A small CTC audio transcriber, trained from scratch.
Training: adamw at rate 0.00076, batches of 64.
Rows from block 2 of a small CTC audio transcriber, named by matrix and row number. Rows with one number belong to one neuron. Each number is 500 + 50 x the weight over its row's rms, rounded and kept within 0 to 999. All counts start at 0. Numbers have three digits each.
After each neuron's rows are labels from the 100 clips, of 14976, where the neuron reaches its largest size: "responds to" is what is common among them. Only what is clearly more common there than usual is listed. The data: Morse code for random letters and digits, with fading, noise and interfering tones.
# gate: second MLP gate (model.blocks.2.mlp.gate.weight, 768x256), inputs 0-127
# fc1: second MLP up (model.blocks.2.mlp.fc1.weight, 768x256), inputs 0-127
# fc2: second MLP down (model.blocks.2.mlp.fc2.weight, 256x768, transposed), outputs 0-127

gate.655:498537475417545446510492514544383487493504445469545418473412483427477512549421481558461463492543549587549436418488528459525543461481503490410496513541476442536409559467486494510499433468530534491555505519552540449453445487448490492580532489352499468479522531442604487513479491499573535479494509533478457520551491526474424542535474403501507446510463586545499533486496597603473503540612
fc1.655:446508493522521451492476589597471523541489562483375515458607433597574494510529514489335522535501541515442516495573431551414479495530442472491503471480513464483459492472545452480519475499507526468427430461485510502538411445439471531580527547431506515513388495418438476537516471399509502511493484457445501537473514490513393558491488545479499491508512424518476585497354423538541358549536
fc2.655:486496495460511501487527427479503450519545597591467484430525620564513655484498528557473490504525493579550388449484498445539516533475461470433438565474496514536500514497569464477455474475527581501515546501450471508550470562428537465537449544472447429452486526497473536441501340449594530435520556599516475533536448491438458516448468483509413553532479431443577557443596577489594466513518
responds to: the character "e"; first character: e

gate.689:501505499535551470558532469451430517361521421491481499512505354492502477462516507479468414498507489482474481517578461485555462440476452435549393561501506506504453542362472489412485391495442393539445524509394426505491533493528487516523502454486554488352477451511448489498470547539470520398488537502521458486355516519489479542494505451425560512527487502503502486345478468504470457434499
fc1.689:471459566494408556516487375595530494497511470478497481466491489606516594521517438546515575464452434451534426561451461528430559507466536495460610506488502543418528464580586559531506524425523521421555442457614611468457512471446475470453474556464518480585447542490510445549492489475490514460426450432497537479490477561526521555502558476516466463546422464489488588451503532606525484558409
fc2.689:491476546447573562552490398503427486422492546493481583506423403504491544500505585470522533497512524508517542555523504545510511505529501404477448472571522522483450391394420516479473520505511556511630525437388564507384480567596499496594430548506467493366536501536532494487571452520455537527443543485458499484427474570455475540515441489548461517464451478435545463405503534554431475529455
responds to: speed: fast

gate.162:518494490475416441464520440487482526373587532492492550595526560476506502544539501476516543488511442568559487486510457547481352531494510419511494578464438481508570495527526499436462482536392566440533474502498494595599540517576491477393509551483445375478513535525446500447473487533542499549513506473569559531545599538492470560509436453585457430559489549445455474451417511496520489541534
fc1.162:386474507497473426486489550531472476477422484519505451570536570578456475495490556425556576539492439608488531487487484472517576547418500452489525507528489470521433581533457354534545433494527574533579573523577485520477539531512458452581571496487504488566437491462565532597599486524412485472487578464438609534452470427446452530494531530548445534565494576495456354573529496495548476516459
fc2.162:507511426504420476523502502471491543586563605478502468465533534517485468507515508554449562395516525497622540479433419512377500483527447509493535553387439426511572444413446499566411493533542524511639525494480443490475513521518475485520500551503371460592519451426506543533575440452547554541590469534518556515480451515557447462342459464484526434501502532547445485523522505597566451489481
responds to: speed: slow; fading

gate.77:527501522495557486545508490447460526379532421495485540505493375487507437486470514507463417528530483436509523508580488495564509468464466440503425560507488509533441508370451479366492367475440401541464503501361425479516527496484491500497481413516481487386498413500447481495452495560530497394468528463532452470354512503492496532518525474422546515499487503533526478354475477481439461414542
fc1.77:567532407577550453549592491489538467480430447505479552531497451465484537452523464496520430505527445519458473543528484484478420449563526453503402516558482508558475513517506491480507480439520482504523579587539422454524490405594580473536481461514551477468401585520510534544579603466445476532481634536505445509496510438596632541492450429500512536531476539525441493487458500483447508571489
fc2.77:517531525486536541506482407580463468544434473590492475501524498486473580491455376434511506465444486503563417464383572584465577549478541569421500426531534510507525527555545496617500503437546513488501488654564494465522463612406511490475531502485496425514489489464523531491510450380557496491472541556598425574567512460477471501455488518468544544555466510513473472499550510500549519482457
responds to: the character "e"; first character: e; speed: fast

gate.631:570484519461462475525544437474489533505564588507482563572532487483552578516475501509515573537481471553433514383422529598483498488448462457428427456475502441531580549493423552548533581570424485430597482436482591533363492557569505511444565497410537434463569443534550498460503523526369527488474464499469436543474473477539485520527520461545522441454455459521469525506573604495395470427454
fc1.631:466510485511487516495395487442487379392536520519501562607485477487547537444509504521483500414467496598472523477523440570595698453539507525429512549568491567451511475619517461469487502430590556495572468555377501588500478476543583541531569464493528461482479466513453534582503549435480543505488508440541506511564577482562552500426551541466557488578420469487521479527562572528570481559402
fc2.631:496577524465568462489553447522491489448565528572501471561490525465554564430532472605473483507546530552482564532615563607469522522524482469493531525524492412497499449501414536514552508533422569518494478489531535522435443591488494590529534472516443430559486385556487481438522546464531507553421494415527400578453493398545391505468516527435465504550544588441575562503559600494507495511527
responds to: speed: medium; quiet level

gate.431:514476530438418578548401508460478501507460501522501485541439468549537513386531476492454406498531485427474437522453555491496514489503471584526441587503491435536448544482509562462464552510456542422546491363544539418379504476498438495518504449473562605442555528546497531420469477489453493469476476444499584479552545522336429476494577533447483482556469534585565454516565476596544458568441
fc1.431:489574515546482555516551440434412451515514480462530511490565457486480475521548561481478435674500501456573414536487568466593512528522538488387492506498482504548546587431520587429508370506472435489563511530508496524582461434596463411486501457518496458432547454427508500444539549448676432564381468586473524447437496510519440485544493513606499569491543437473451510505466499503485467482542
fc2.431:431490524433516465583453413550422437529564450503528460556475535507468481514411517506497485446574546481533504464496533436506627462474501481484419488507509484559531501409462395501484426459591508554531460500455476506515574549492486519513451426547498417421558511493433524442510490532513596533382432437539507447559491413535421539458476506533499471483465485538556466452503527503461502476509
responds to: the character "h"

gate.309:514483503515525491542536467462447522358494421514478500517505362514498465488499498489482412501481499494480485522575467482567462433475474443526390522535492507517442517361485495406511377479447377518463515533407436501526514521509495501497514466494540487345465434513449487484464531532481523365508514514535470492371509520506494522527494476421560526536464487503506503361479472517474462425501
fc1.309:537492529449435500507528454528481523495507540467549532481454528528500523508452444488523480514551496473542434497450511568394570525603578444484507423527473549390445504442467545579530547502507547398560392425495620607509380567417520499434496595528464550535486549529473468469539527518474494400484481437465484513427478450493517470434609520520469554457415471515534545540532563629583518532457
fc2.309:527489547430558540514533440487498517420504564509446570443394404493501518464453549483476533491482528467485534522539473566475536467590507440458452455526487497485482362409433568504430535564521541380597489377430528510390446522605505479644434531444453530429524487479509493463543414552515534562512537490470504485450472551458445556522542493529548514460497477502522501412550540507522471541417
responds to: quiet level

gate.124:491542543456466515462516515554582476612539507490458457586523506470492536473543553560537390478609504473462547438494444466456553504365477511479451461428531559478483513495507522502494517502599467602522540586495517486549499462623548565480351674459460550481529517493566413505521565533437632494527448502482554497481546443577527454476559523515526474444551516545450518515663487460498600499497
fc1.124:481493452579530537514527443487559500427427510449480528596474460451489523497498524530391574550567512544543485470473381437515403463506567480480495428553502465478441606539490465476458585510523477488539501476425443499549514587545481525538562372502563456527525459531447470455526480511595500439563519582516462558531522520504487459454525608552531517515502529449553529515488485440467571534396
fc2.124:524504438457465469573557383497444474516427454548438504544429491467525529513499537508507496419477443519502438479478564602435543511605459489551530545474508441537502532585484515523448534496584482508515577498529414549502452533440530474530564595485550433481462451485571500509491608450511434475557520515494480563437483509575494450565549480472616473556457549540510515509379414535408468486503
responds to: speed: medium

gate.338:523511497545531460553546476442429504369506429492463498507498359490490472477507504499486406501487499477478505524572470489539463457462459437538396538528500526521458493366482504382490382488443357525473513492384435503500522503517504517507487439524525480360471444521456488489455524529488512389472526520518465481364512498502510539495492463416551512524486482501510479364485479488471456416502
fc1.338:499549400516472456513474503426451474495628535548547564469556503416528454462525618467468486519487417482547469479469479504548490523528402432522465516514507534498505493521503421455512364512515435520457561571414417473470573472604484553441544436522510420506505441486514541516594515565478492506501530529530501566414551570562513490499440499436473503476539570438449521518467486421479462519537
fc2.338:506568417572448482503526573486473490548527475514477382499593612501471432535534449519475453479524456531494462459408462474537472525460458543509508574421510482546506631598580468538527501424472446540406468572557487497660540455407484551347602448477539488577527486443457503523476570463525510474542435562550475513579506454574575477490544501473481461542545506525438511584508461440549543528530
responds to: reverberation

gate.59:519433417456524489496483502525473457387542496503483465462476515559493377553474508502543548528578481478492577506607563476472425463534558442543464474491377416479482448445499507476434397528472504477537476546480509519445557399518488462536466404477519514501506452490523514498457462600513454561560549626490517447429652473521533523557560451545530543515496475509508606427405456537390457474509
fc1.59:571349528455432493502466509493497454457582566515534449534520503526472506495567520574396509475514467418439566553533395460535437592486475389534541558468480473643527476467501517503451512575434525500504507538515551498579572524434491495408546410575473527520505471516506570471462560459457464430516431532528569528536560456583470521523510588493442457463550448478357428562500594455513441503468
fc2.59:505554445520518483510538478457514507487463432557427499518528505562566446550510471533494496493433556438430444487477589494519501571516554451549457533561488492545493528567566502555480476443480430443451484512380437488490485440442531498460482512457546467482522425490468497515436418449509486443523449582536540439519450458561564492416525426482637487637515480517533495501482396504566451586489
responds to: quiet level; fading; speed: fast

gate.514:495488465470562543505407491529491444463466550547594482506525496482500506385438522507467461459505451456517483433516531484431420600589480488530499499503505483500536479388483464470429540549493485530460557431525423532398446478538418484481501550394438485465543478479554529498504532493467477612452495528433530496532473462532477494439492470520395583529533541457422552439510462517523493521529
fc1.514:415462540563482559441535497501505498521523488482498548480522551512516559512499409549528522532533500485457489592602460480404447449452550505562541422537471464512493409456512460446422491505465471524506482512516512501449456471517419489617488417537485449449450625513505498555522488386445505494442484544493490582412434448456541455542563411527509442428510531483477593468531536372546438483428
fc2.514:523484568418563520500520569528568580486386586487468491504468458481494447514481573445505545449551572438517440499557505565517512554453458434521509487460492510591396526468466498477459552509550592555483490465421532491473459529472506449568497527552491531551517486438458477575515493458485500509459464471509475532492537481461423503505592510541499479495471530497513450556567461530455540547564
responds to: speed: slow; reverberation

gate.4:527471501535531487548537496433462511366489411487458512528484358511497487466528520494473418480505498485492495513575468497530474452495463445525375544516485532503446522351453507413500394478460380543470493502388423534515527481498493534512503444498527496337488420535459500466461525542497500394490515488514469474361504512510491535486534461421553500538481494504531494357476484479486441394493
fc1.4:584502439502450500544446453564535434482548513570495482440508383396585472459622528475527440555524425522495481492480555492614402478520523520552515500505393513509494437494376504450531509615480488507396484566507506471429481466522479484538458414513493563458413450559570491473536474487531478516537524501572493483467539528455468473578446514506478532449548461503550404539395395462458546523471
fc2.4:495470401476442529484432510563423418557515489441528472487590600503461455533537438554490432527444399581565497376486456403539448484373449552502514471554464538509568479536517532493458494503432383482487435557579532523525523482409499620367500442612467518575500559454488475506541530452545425444490526467507493528615552477420495491557470530452421532443573511521458450563443523552479529456534
responds to: quiet level; speed: fast

gate.191:483482619536475547532508534587629435473538507489444513424520450464464433425458533430541499546559479521511514456538567548506523403533509555533539425527464473512507621449438464552514524498471562590548533477476526546473564526452430398549529574466527560483454465540531547508423628488572518479528506519400390621575376470536475456497545527567581532540506460512486557507551442535550547529541
fc1.191:507464559458452555520450492534514407410514474521539462551555463539492521540515521536507452529450407437529550523479501564515497469452522459491475577441512477589609471526509459477496514557531481595608444311563573458491535556437509450531523499452517513598503599557516504501531405526542475509529511546431427552581546410521426537526504536514540569430564481460565477438453448481589477572574
fc2.191:569530374469417530510512459440589515561458565541511380518478472421593441558537528493551499555476549454490437502516519520411447486633500486513558538566509515493516463514428544504456516571462478562562541495555441510479584428561470410554496500533477505508485466516535500505483467514571526487418531552565492468483539464547561497537494550545510458545541465592441480508478462528517440476424
responds to: reverberation

gate.598:531512521525536461536532470460458500393502407490477513515515382509489490486511491493498404511494488482488501510557482479545488444469483452529376527520488488519438520361453490400475409474442374506461485531398417491517519512508489526508533442498546495328500446523456494478502523530481512390506523504533463481381504530490501551497500462409554519534499498503503473351500466498473456431485
fc1.598:466518440524546463483597509534517462468558446429539552485542502462492419442540550466504481508469462410584560461411526549653391501550433463529451511528448544537338504443485530448532446538424490486455476578488375428518518544454507492506478411550479496400583405561473513523515470490559498454476531510553503548494541509511494470526528462584471536475534455528452421475532447459411470584568
fc2.598:481484443477462429495451547451504458612481517487476368519540651492458416465573389583421443500458500475471476453452508434535480492512437558478498518386469528514527581605530490566534490491456440499441449573570451520544501473401529553406544430492464468678562493478495535480467546491515446513522538437478497516559460445533514411486620523451494484523517542618491483581498498485529514468559
responds to: quiet level; reverberation

gate.369:474556472412456537539452427496485446520477500503607519419505427504531432486506525527501425587495421518480499491504439485498481526441570512469552612527486511587493555496589474478546448492493553538551497527472483561437449521566533489551495377485468471456470540533448450566551570482463460507500535537612524492594608460481588546583492395507483524494505442466509585521548678428484486610521
fc1.369:465563527436515425456542452466475474449532533559500515461488539516441470564513524496447539474509563429511508459438487578526549517473470471587506562489493507468402538482486442492464371516532501414507518442472529574520474452467464452394518435569563452552476440547535585509378447509594485452454477506548574492546542484509539458497529475525529425415624481634517451516565431543597515475498
fc2.369:511505446522452438431489496444506439491643602482527596431473470489447377451550428435532518490510630511535532472551502532493459463512441548532484382451474549421501499527503512537533511519519553531445492447530413479410454487459547451577452458523570554442536507445558509544474484488581586524514490520517416554502554531486541541497596474456612484457547452485452554517601477399511500443464
responds to: reverberation; fading; quiet level

gate.642:496513518505547498555541442449460527409520447480464516524510369527512473475505505496486390495509499488489502505543467494557470444470460430528379529520507493498453504371478516400508379478453381498470507541387442500482500473516536514506509450496555481334502441517434493465479499538485521390487527509535465463385508525514448557492514444406522522506506521480507511347488506474502436438469
fc1.642:528414366613587468494421536470535507494495424538443546476537480498547366418638517535454426473519557443502515486448511508650433526497406439485436486454492601552442452434561515494548467576388545552475561442570502443475551414468516591578505404530468470478484475536485584583501532486517511525569545486442499478522495574534509423530474494614571461561600523508393427533430508398490464566564
fc2.642:533490408479459415468450566481539454574461448531467453499568613510517467479531401567485471538524485432468545451456504455518436515577466548477478503404405568520528554590542477564569487494460424507432464558602465470591496466402546585401516423490554508630605479525512555547484560498574396520565533446467505519575461452550578442547601503504535503514508588577483516626531502432523538472553
responds to: quiet level

gate.646:533446524465486439525511488441474550496550454517496494505475520569473395534470496498516525500436448521542474557433473494460510456556470489460419503508480364548532453451461460446455515540513532402490449607547465586486553437495444431448498481403470520468494523538516550411543500550431489539462423451549487468494520510536434456424635483445593529477470551495593479464452427489544423464412
fc1.646:539522471522574530476513397502466564497452497502470475539435484543598514563525417536477521531536523535524493490544468513508430472517473458488547474489446488511456406487522388466497449477447498420442460530444456412491488460508530466478534516483517471561307565490421465493503621513519435516428519572531478548473483482457422502509542438486455503504463494419514536491478490454490425411386
fc2.646:454529502613491476451486513568610442529553514515489577517546528530542619505455458442540485535425506406533420508431547495496520550433490557534507405450532400547574501536507510513509462581456475570531501486549542516469488571497499457533520435461537463546459553485592507536448430472529487517475471392555499498552510476511421548497451573390439590570481482475559455599537536502476498458570
responds to: speed: fast; the character "h"

gate.83:554515502448500522472463609595525440577527525508488513536569486438506585553520475467582508426579447553438554543424533542588358492579547541579480419486506573575460433470486476488472494535424586574455497570434490522579475452481548519526501528536513496529491459467501555494447571407536555559446510411481541490520516466437568488476581504545557490557561458481512450516514486426401589472490
fc1.83:437555690485498436521510531619610498518561490461449580483519500549521530453494431449503530507579552502505468459502431481423461506510497516569510576497444430478446439566482525461479548540499495526436510489402516468544556532495444445510496509459460496539491618505552439460450549529472506463436578474499564434474495499485434513506445562520506521549457552510511562533476472476406502496461
fc2.83:526588513515477510417478504467422426458671478503459535487537534560533393549497543519548496522487412544485501490360421491509424560536475472504484555483556430531610417557550542530467460562486464505509532470479520440558548501538461419500508433489503469597467517439452495571495503427493519485500499489547444481453499558492511490357487474469432521500590497453511445540480419497494522382469
responds to: speed: medium

gate.226:498507507514525482570533490448442501348516425484447514519503362528499451494512512484488408495516489495505499530567454489529457447450468429531370538499516503521474512357489492404484414505438371519463511506404443502526527509515498502504497452508537507344500449522442487502452526517500501383497523499530489474353495523516467540511512458397552508519488502483520481360497467477524465431479
fc1.226:497518460475552399399477453462555509480548495530535563492505550463517411442524486527456451422421444561392533481507495458640390460381396514512624532474458589523419483436486482457493430491469473500441525467470498528420515437426500574563501421431526463536555463497542473516527424490574464447480518517479510511524479518539389472500412483494572450552443484518519472465533468471465503561509
fc2.226:487418467435487462478459505455442515573504506462545438577578650493509507479559496556509469493521496526542525471500524404518409541401503544514517485347487495479557499506522423494562463476461464586398533549511454566540519465409514470416535541579489536628503493479540515566517580535465441462526485409502524495544478486551460441493492532412399405508463464546523535592405456516421550470535
responds to: speed: fast

gate.80:511523465519454518444427421472526561474499493589477517556467406582506554480526508468455494571470519483438558455451527503551488467516595600481482475547556485448463486479533527443482517545527489442527457500492455549504422546446432478497596488573431519448551436485468513583429539440492447508592435476607518372549443444493537511499613501564509425595516397633530456513511458492557502477454
fc1.80:485511517483430532550467502453562604551467573511465473537450509523512495427496451497544488438489480614490526486480474488596589516473486411507539469426532463445508536592587414479498462496520529445407470508534503418515579534477560483566475578530496560496591435513488439589474550524515532540491470523538503517443563454437574517475413474457536516460491500545455480479433518460567553567449
fc2.80:497540537472562466482480559498522486487472560552583461534561528443469530468468514466484493517428590478479351544513431390481476501482521455501525518447422494523506524493567450485509490520575474530528506505512464516493511436635471515468585502449574503500492571512520510515457429511445489589580491428464472491510528611504561524504452509541425459519540521493506554468411594544423503479551
responds to: speed: fast; the character "4"; the character "3"

gate.197:577421552499493380514485588500498507528563507553527474460509491445468561602461478518515554532457567470536522555482503551503657480433499475610461497513413452481445517482515403587561355454482488462471492362524552538506394435500441438513524585497504496528596493499501457487526459489487566530528489531475545479481431543472610489450439455485515496531434393418552490512470515514538462473511
fc1.197:490427439456456473513555562467578488527618524488544498557455504480612478400518515399435463477509404479540508549464468535543420500348374511560501524542547584576556467576538483397427537512424477471548533488401439522509511442602385514485467517486464519486482536448556453535490441618440413555505569492545492496481597399565483567472465491503394590451473503433515477514474457493528526538505
fc2.197:482467459493394494459462412489517523548459400599476509439526449512556510460419487435517522487367465492535521540494477471382501451534542563522607532563515449494628549358454545602496429524503546436509502559484455517467520509483507604465540504428613378491416480440491502527566556560483518570507421513539569516528535493516445545496377458407512393561577553541526496510483461488493525373459
responds to: speed: slow; the character "i"; first character: i

gate.299:538522456486462512523444462597563496590461399526510443474399511459438571460543579503548435529412540441500540528469435527495527568511568437504507462596464540422436548463553456493508386399461505444539562534464513513569553500488480513523490569503477467518495468454464438456516581473480518507453615554502477483528442517451494635486512543455531532555404537475547568481522519575488552485517
fc1.299:563508543461477448430522561421494529482515520513519500504529414472465470497524531500500498536488455471582613497587470527510427457535595415489512507544544592502466500368541468511539536538518436495499492573427544501501494441500500416555576497551393512549477486460471488497477596507516531533481471427479508483495420517496533428446418470443513436535567523413588431534544518517420459501372
fc2.299:436589532523490553474432463502459467595376394532412449522523507538526544525490504440469563435570485546467477471437514536460404540547522512563547451501478397458492504527559512432504494549556487601568436481454481500494510573420419433580509526495503582489486605507543468517541427479436459546474533552475593485492512457439420543558557480438488500443568536519592473526509523473472550465569
responds to: the character "e"; first character: e; speed: slow

gate.417:433486498500488467498509536545569499501513433424542506578588502517570465477562502495534449525476586488517536509525524503560506570522525527485428452573462396582543474479561442494462524482520469481445502478520504558496465648551496415451447497443439470481416549599397563494451485561529503570442542549484442521504443544508535472446467378412426515499498397502484570491476481512396455502454
fc1.417:426548394448457466510491514390527513617487470446503451487527499518475587450517505527639432539541478506507436443461494445525446521489531551532514531482464524473511604501511490419412602493524526542491571505456468512453449509512564500465442442438447471467553556502497563497529463490497549487499493461456550521459527515622561414394447498520530478550580479484436563522484496508523473550581
fc2.417:452487494532565544513477447527435479519555434456484462549522528413499477577519608464447492565541446493327468590576529409508524497508454463535457644480428565494534483466490500489457543564502466546546444456506463559525525550538511507451499472544483526454479533481555496494525482472517432408447564473442501467433496468410523585441517507528543483441528606567435538577423443544435448551575
responds to: the character "e"; first character: e

gate.659:504482506537555500567526465456462518379512446498485541505517354474500465483492495491473395499494488499462486539569475485551457455469493451529364539553502496508431527392449502418495406486455390514459479536378418491481520508517499499517493465512546479350477423539472498484491541544467523386481544509539453480368517507518491546497486439426563519529476513496513495374489483502444454431495
fc1.659:464469539339451525492569488489467498565478523423496458484544556482484521557433494474525522500507546580547505541531447435355562512465497557558571526524509452456543466515532487606534527420507418385493498448598533529515433523432492531476438533479516475526501541524482492423479472399418396489423491480509526549445485539399519499478538530447473529534440467507597538448473511619600569503544
fc2.659:489489500478524551532528435509465495399515580525497533496470392507471552499485577427501581457472538536514516551540491541513500466453530468515470457588569470513482399377426565480458545517514540489594502377411503516399479536613453473633452533488474513359478473477526483474551434502450603494517515538471551479407503547479438600560360527525540534473491399419495495391500486530473496536472
responds to: fading; quiet level

gate.270:554542564430540514454537534562517528477534517526619529526546499438492474521452588509461472506537570471466572545563546577528560534403522497563482445497376476616414569488512528403515496474557476589491461533427446468544522510593547482489562450561446448453539491477553532571527439643501505530529551526492529515504588503540483637538524468454536520422517521585465530500514539580410519514495
fc1.270:552426526432527414536521397517503531484428408592501477564400527646462564508476481464461478486473557461496516570438531572509436517535493537458468502478528437508486444482511480538474504571475477422488467498521520482361557559490465450559450567423502513478430519576528562466542493474446557483464462529601479552523515510557535492405520394490564464531436548425608486473575445472471379549499
fc2.270:459528524503462471461513536442480450447499485464422420478483353514533506465536443483529532483477447459521473515480503480527478407510505411494424516478563501488548485443452502551524487531463572546530531507412471565495475529490469490474499541403492512362489415557393458498449506457513541510509418566555536466339450543584515432417522512546581446576519448459522448379487502414515528478496
responds to: speed: slow; reverberation

gate.300:437488425515519451523444496494481416526550518437403416484437554527587486541454438544391451453438406482483556405529505513485542463388521436538448517539493528625556528521522502460533513498516505377534446520523469504479432549532497418447541484529519464507482513567465456550468521481430592483476536472408460505521500490522428510516508470528483462451531574534499476513496472562430402456454
fc1.300:543528480419418429446505495614542558462506524539566519514525510391430525439460533476472603548514429568475565514384424573419487487455478522428516513449394480516496533609410492493551487499450511434443519417564510494462475569455485601594497518491529506553478552523506487550571459455421515523462461543550512485456493579464514454573489507509518503556518548476471444626551560468514424550601
fc2.300:517416484495450385537529574541626564470424574435549592436476490503498529522490458446552530495474562623467500481488518544545484489511493489548505421455461475574434523588571401452445534441458522466544435476567472432509448481473461552488516531502508434493400411574470503532465478461387529463541476402448559563470532493485514434442568508432510419485378435477459497508438536499535510516489
responds to: reverberation

gate.381:476660631550503500452495513529466532526432534483463470536522425526535518483569424441556441512493557542464548495439397546596496548518455513486521512598417453431533494512575576516564533529509447502545476636527492487536476526617522529424476492539428529457532518479461423409492573531475456497539558636455531497498461489508480525520411530492475519533509568504512467563485420476470471550435
fc1.381:510520464489531456508477608538484566485590592471508447425540472487581454553487599428466594516541511562548386459621515528433562564583462548526543485418415515471497475537473506492537487487448493562549557513463442541480453540487492479634452525526489536451537480446494433593493442441466451517555472501478430523528481510442530463494458372463515422451595502473535549507489466434479521518448
fc2.381:517477472579510441482434560466487550521449616552439516467549473567485424431460502502466518505430519541437512481470556517560496562517512484533521498536437559537451584514523543622543471444540500522466510465487513442573580529459510596524482365523618490459511588548482553570530495522469484509353476483548487524523595518596517466499519477435460449542523510474467416466524545486508513541462
responds to: speed: slow; reverberation

gate.317:473460426517424513570419438548473451484499453540474505520459437452478537535482551464542499524590513538494554462450441505440513569532580475502498443529500558597578439463432503571487499508454531528541519509441457621498390427474481525497572513506551497505576505482389567461484584475527474501509474517482427589523461541472613511509544568520558458560504475530496560506536424534587518515464
fc1.317:499563492450497421487499383456540450474499507444384501477521526566479542459518477517507531552449525557442402529522521526526402499556537460499524521544481440448500468518525461483572509500428479536566515390414531561427482577449518442565460489475574500446645484573537466512529570465429474505494435414492523564559471439543495460462524526482467603558499487520458504492483427465497402512470
fc2.317:506485540426586514539464486537344474456520485473468507491580481554493418584475544490510446555469463503512533538561460605547537526558500448479492596377463432458545478592445516496506462457477447501497573515434573506544430494544481480485490542464453475491502429516537459455511489545581518513469516557389438476511532550524547491518518477505503497496570499540527509493554497496420506448420
responds to: reverberation; speed: slow

gate.475:524582555430442536405442502474442543578465606468532447511506475485529465514481515422527483493449499450460497574547597499578601428487468469486487489527613492461540530483588480522496462531584505463525524502504474460466467342491447564498479506455479431433481462512506535522503535436526568579433495542547502483535449518535469496440447554557561426590566482556523492460553508593469556585353
fc1.475:538470448539588489553468490457431437529483480580501499597492464460521480550540535402473472488602446437580543466486459492513513486371449456449428488427617411506464523475503526436485531461527571421432470495490436547630548402546558582536443458481486510521525537498478543543457527553524608518540436531503427515490590521488468455491594469508591496562500503549580474517520563524435506517495
fc2.475:457384513414505399510471488540532489470485564508535472438558505541467498469409512449519441550527585392564496498489553545427494544449627500519451503411446515464544573509492415431582470479574498549494436415516476436589497518553561392490434573541443494468565526457494487637472484507462498571489477519499531473547426553478579551466465474522511439514493485603451543511500472523488527522495
responds to: reverberation; fading; speed: slow

gate.60:485521515456527491499509552553545504484471378481425446420514536510511399518486477484571478517488387532509502599566528535490624510431483493513510445510566396540461478482477471492457464500415531646507510465461526467547588417557493566462549516432576425530438522490492500505511478572549527518512451544571460564477449480531585556545482500515548434532480412527515509564523465544504479544468
fc1.60:510444450435406449525437429541572504492470546574437503566507533504481481470595434475564600517518489508481497485523547536460380515450547410559488514437479550516456420490498540471520445476571462562553548439483550535614523527486523545462485505455503477552664510516472585516442562592549458445448557444479538501498543500617465509494504593554527475522581563572557399585438565502392446524478
fc2.60:463499586564499501567490556470522488542529591497516463457553486452556391523433453486409548516525508448485492479561491524567472459389488470488469448455496423425419510484480413487497314505526493512450429530507514454436470525514520558524457432501564512502491471474447529510468494529634614468420607499475426472475461548449442475414486511530408467378515522542446562453490501567390407439459
responds to: the character "t"

gate.663:515494516526545497561516484453446499365503423476464514502504345508489489474516509483473407491499484488483498517556465482545487441470472444542397535522490494508436528364473507420478381476464387512446504507389442518504545501520477510525519439501531481350488437546448495470475515533488494399481525493544452466359505504514482544482518482386546520538492506489513490337493466484492461415504
fc1.663:563499521490540519537494519480506501592501465545563489504481565450510541566445439486551584473525453555486493564568555459470495505403499525575510569593556448503455532578532556497563521460533508528493504528557534439580446564520403548494516524462462494446348533460519475490446528500493554472516487503441480538480476361537454496461491483525468504509428422404457492431554521601566561468454
fc2.663:489543588536506483461456484511507510533456542525504470544380481413485537459505427413524564504505501513463477525514479584561526493527534539483548410631512532488429527560541451499431522537564507520538518508521575435438517530483465468557451553480431474402378452551549445419470434425494578573440484527475492527515521498551420432514412535437442496494435470430571490409472541452480497446484
responds to: fading

gate.684:506481491503500496527526490454436490367526428484462509509497366536506463508517504522490405482527500470511517526575466506557465442452474460519378544481494487527460508373475494390485396503438383502459479483375428529533540533503504489507495464512544521350479430489446471497475506522503514372481515485505475466330497511478463547503517469398538503511482480484507493366471484500497461404499
fc1.684:482601532551516519511510574449488519481445467504443519557502548435447554510550515497562499496490508594473417507460508447381470535544539446493497433474502469513555476624596504489580517480582555407537540584579540552579513547469524454473550555414603510528516583524476531449515576495464425556584475510484417523519427427550606511490496480504469568560534539438446491525565535554630539534427
fc2.684:471544566522547549547498412496529519442485520526487538444439353536497491477427522392525520480464560487484420539461538588491610523544526450485513499641535534496383531499476545462480488504545586485548527502501538472427443595514470453562489464466589454359539487501474460459531465477464597463476494508506426512417468552483540545521520467535593518571371474447499477419554563532586481541452
responds to: speed: fast; the character "e"; first character: e